config.yaml
model: "contrastive audio-text model"
dataset: "chords played on synthesised instruments"
train_examples: 52083
gain_aug_db: 10
noise_aug: 0.01
time_shift_ms: 100
n_mels: 64
hop_length: 320
input: "log_mel"
spec_augment: false
win_length: 400
tokenizer: "word"
vocab_size: 60
loss: "softmax"
embed_dim: 256
encoder_arch: "vit"
encoder_norm: "layernorm"
encoder_norm_position: "pre"
encoder_activation: "squared_relu"
encoder_mlp_ratio: 4
encoder_head_dim: 32
encoder_fused_qkv: true
encoder_bias: "none"
encoder_qk_norm: false
encoder_parallel_block: false
encoder_inner_norm: false
encoder_moe: "top_k"
encoder_drop_path: 0.05
encoder_num_experts: 8
encoder_moe_every: 2
encoder_expert_mlp_ratio: 1
encoder_experts_per_token: 1
encoder_shared_expert: false
encoder_patch_size: [16, 8]
encoder_layers: 12
encoder_width: 192
encoder_positions: "sincos"
encoder_pooling: "attention"
text_encoder_causal: true
text_encoder_width: 192
text_encoder_layers: 12
text_encoder_norm: "layernorm"
text_encoder_norm_position: "pre"
text_encoder_activation: "gelu"
text_encoder_mlp_ratio: 4
text_encoder_head_dim: 64
text_encoder_fused_qkv: true
text_encoder_bias: "none"
text_encoder_qk_norm: false
text_encoder_parallel_block: false
text_encoder_inner_norm: false
text_encoder_positions: "learned"
residual_init: "none"
optimizer: "muon"
muon_scale: "match_rms_adamw"
lr: 0.0022
momentum: 0.95
nesterov: false
orthogonalizer: "newton_schulz_5"
adamw_lr_other_params: 0.00093
steps: 9500
batch_size: 256
epochs: 46.7
lr_schedule: "step"
warmup_steps: 190
weight_decay: 0.06
adamw_weight_decay_other_params: 0
Rows from block 6 of the audio encoder, named by matrix and row number. Rows with one number belong to one neuron. Each number is 200 + 30 x the weight over the matrix's rms, rounded and kept within 0 to 999. All counts start at 0.
# fc1: MLP up (encoder.blocks.6.mlp.fc1.weight, 768x192), inputs 96-191
# fc2: MLP down (encoder.blocks.6.mlp.fc2.weight, 192x768, transposed), outputs 96-191
fc1.126,210,141,251,192,230,153,137,176,220,220,215,215,190,136,185,229,233,191,160,187,176,206,269,177,230,190,195,287,192,266,208,139,230,177,274,219,195,120,212,207,187,222,226,128,225,292,207,230,229,222,140,268,191,180,204,248,222,183,196,192,158,214,241,186,195,233,260,186,152,120,211,182,170,226,179,204,204,162,148,178,195,168,252,215,204,206,220,251,169,187,213,153,177,177,195,198
fc1.127,175,189,165,206,239,233,206,193,199,257,251,205,214,185,241,177,182,203,222,172,202,189,217,182,173,163,226,215,231,259,189,223,168,190,248,180,208,231,196,211,176,178,195,180,170,225,198,176,197,229,180,179,253,234,225,194,219,197,159,212,170,193,214,182,168,211,212,194,187,248,171,192,219,140,212,255,193,221,184,233,229,230,182,216,174,161,230,196,224,205,266,199,204,232,201,161
fc1.128,195,203,202,223,247,245,226,211,193,194,173,190,191,156,191,199,202,173,176,219,151,189,203,187,193,239,185,211,247,156,229,197,228,197,235,155,208,172,198,211,176,210,178,164,220,142,249,238,206,182,200,196,221,190,136,220,203,170,309,209,179,248,194,193,151,180,145,170,186,223,212,171,249,209,220,136,205,233,215,179,206,227,248,174,184,197,218,171,204,225,286,208,222,174,197,206
fc1.129,227,168,192,155,206,195,245,188,195,217,246,212,263,180,185,230,164,235,175,185,247,232,236,225,213,205,187,214,188,211,231,230,190,179,201,197,136,182,193,216,188,201,183,224,186,243,171,247,197,242,147,200,159,213,205,197,191,201,212,164,198,193,153,208,207,179,190,165,256,223,221,214,203,212,223,207,203,173,189,156,204,195,179,145,155,173,217,237,198,181,185,229,148,178,174,262
fc1.130,148,192,176,183,204,241,206,167,207,215,190,208,153,215,229,183,195,165,198,158,157,240,220,135,121,167,268,157,190,233,213,192,229,192,183,211,179,218,277,177,207,120,209,263,236,198,160,199,226,161,187,211,204,243,208,203,218,215,222,229,192,182,234,238,174,212,161,226,141,224,192,201,203,199,230,195,261,199,192,196,149,219,228,137,125,186,239,152,188,215,229,238,151,298,222,192
fc1.131,177,223,189,197,186,225,169,212,199,182,220,212,202,210,187,201,238,194,210,200,206,201,200,204,178,207,180,190,207,173,198,203,227,165,223,193,225,196,173,203,209,191,219,165,185,206,193,207,199,195,215,207,221,229,184,187,194,226,217,231,183,201,184,209,207,228,201,192,186,176,200,215,183,185,188,205,192,218,211,182,212,194,190,201,209,211,188,178,218,194,232,210,202,222,205,178
fc2.126,234,188,244,235,190,211,212,253,172,117,202,160,184,247,189,177,174,200,153,179,250,167,190,203,169,187,185,196,213,194,163,267,209,159,193,200,201,145,172,242,150,233,155,303,223,189,145,174,156,234,247,191,228,198,132,171,203,238,198,202,175,213,175,225,221,175,234,184,187,290,245,257,199,275,239,227,191,163,207,225,207,122,246,206,224,245,156,185,206,214,235,205,163,195,214,224
fc2.127,227,207,181,227,225,204,202,210,187,206,187,184,184,179,164,248,198,168,183,206,201,213,193,165,242,169,204,217,195,281,233,196,234,195,222,176,208,267,185,229,218,202,176,236,209,165,190,221,180,248,233,229,204,205,150,232,184,190,189,162,194,251,193,201,208,256,216,216,173,180,226,200,170,239,179,214,179,198,193,210,197,168,183,257,241,163,197,277,169,192,198,136,225,222,203,183
fc2.128,188,169,212,170,162,199,181,246,186,171,192,204,248,191,188,178,171,177,184,156,223,191,211,234,227,184,213,255,156,216,226,181,162,214,185,215,184,235,200,238,166,216,160,166,206,162,203,183,178,165,222,257,165,193,191,202,160,188,214,211,170,254,183,183,183,202,274,211,221,163,164,190,191,220,187,164,228,142,189,188,227,185,189,193,184,207,183,183,214,191,187,202,217,173,226,211
fc2.129,214,264,205,231,211,239,232,164,209,209,183,178,209,210,172,260,212,239,220,197,125,190,199,206,129,213,213,173,159,159,187,162,225,160,205,173,215,152,199,211,167,206,233,212,178,168,211,199,217,182,219,207,162,199,220,162,183,180,125,245,223,214,162,182,133,228,195,210,202,246,241,216,149,232,158,127,185,182,204,212,233,196,188,175,220,175,188,196,194,239,211,160,239,208,167,166
fc2.130,147,186,227,209,239,221,192,218,224,181,206,212,213,174,144,203,109,195,238,201,214,143,190,165,165,221,147,262,175,215,203,195,159,160,201,212,182,160,153,229,208,219,211,167,154,150,182,255,207,245,258,187,201,249,226,221,232,236,184,237,179,215,200,234,218,170,160,119,205,163,224,210,249,242,240,191,186,211,237,223,178,202,155,223,217,232,194,227,228,215,194,158,182,140,187,215
fc2.131,209,195,184,189,210,216,197,212,188,174,193,219,208,192,194,187,213,227,226,196,203,209,195,186,191,207,189,194,182,201,218,194,203,217,211,186,206,184,213,208,207,164,177,213,237,216,195,191,196,207,197,165,203,189,182,199,189,198,218,186,192,191,212,181,180,203,201,187,217,207,209,202,180,207,203,226,196,207,202,197,218,225,201,208,177,186,212,206,218,184,188,175,207,190,206,209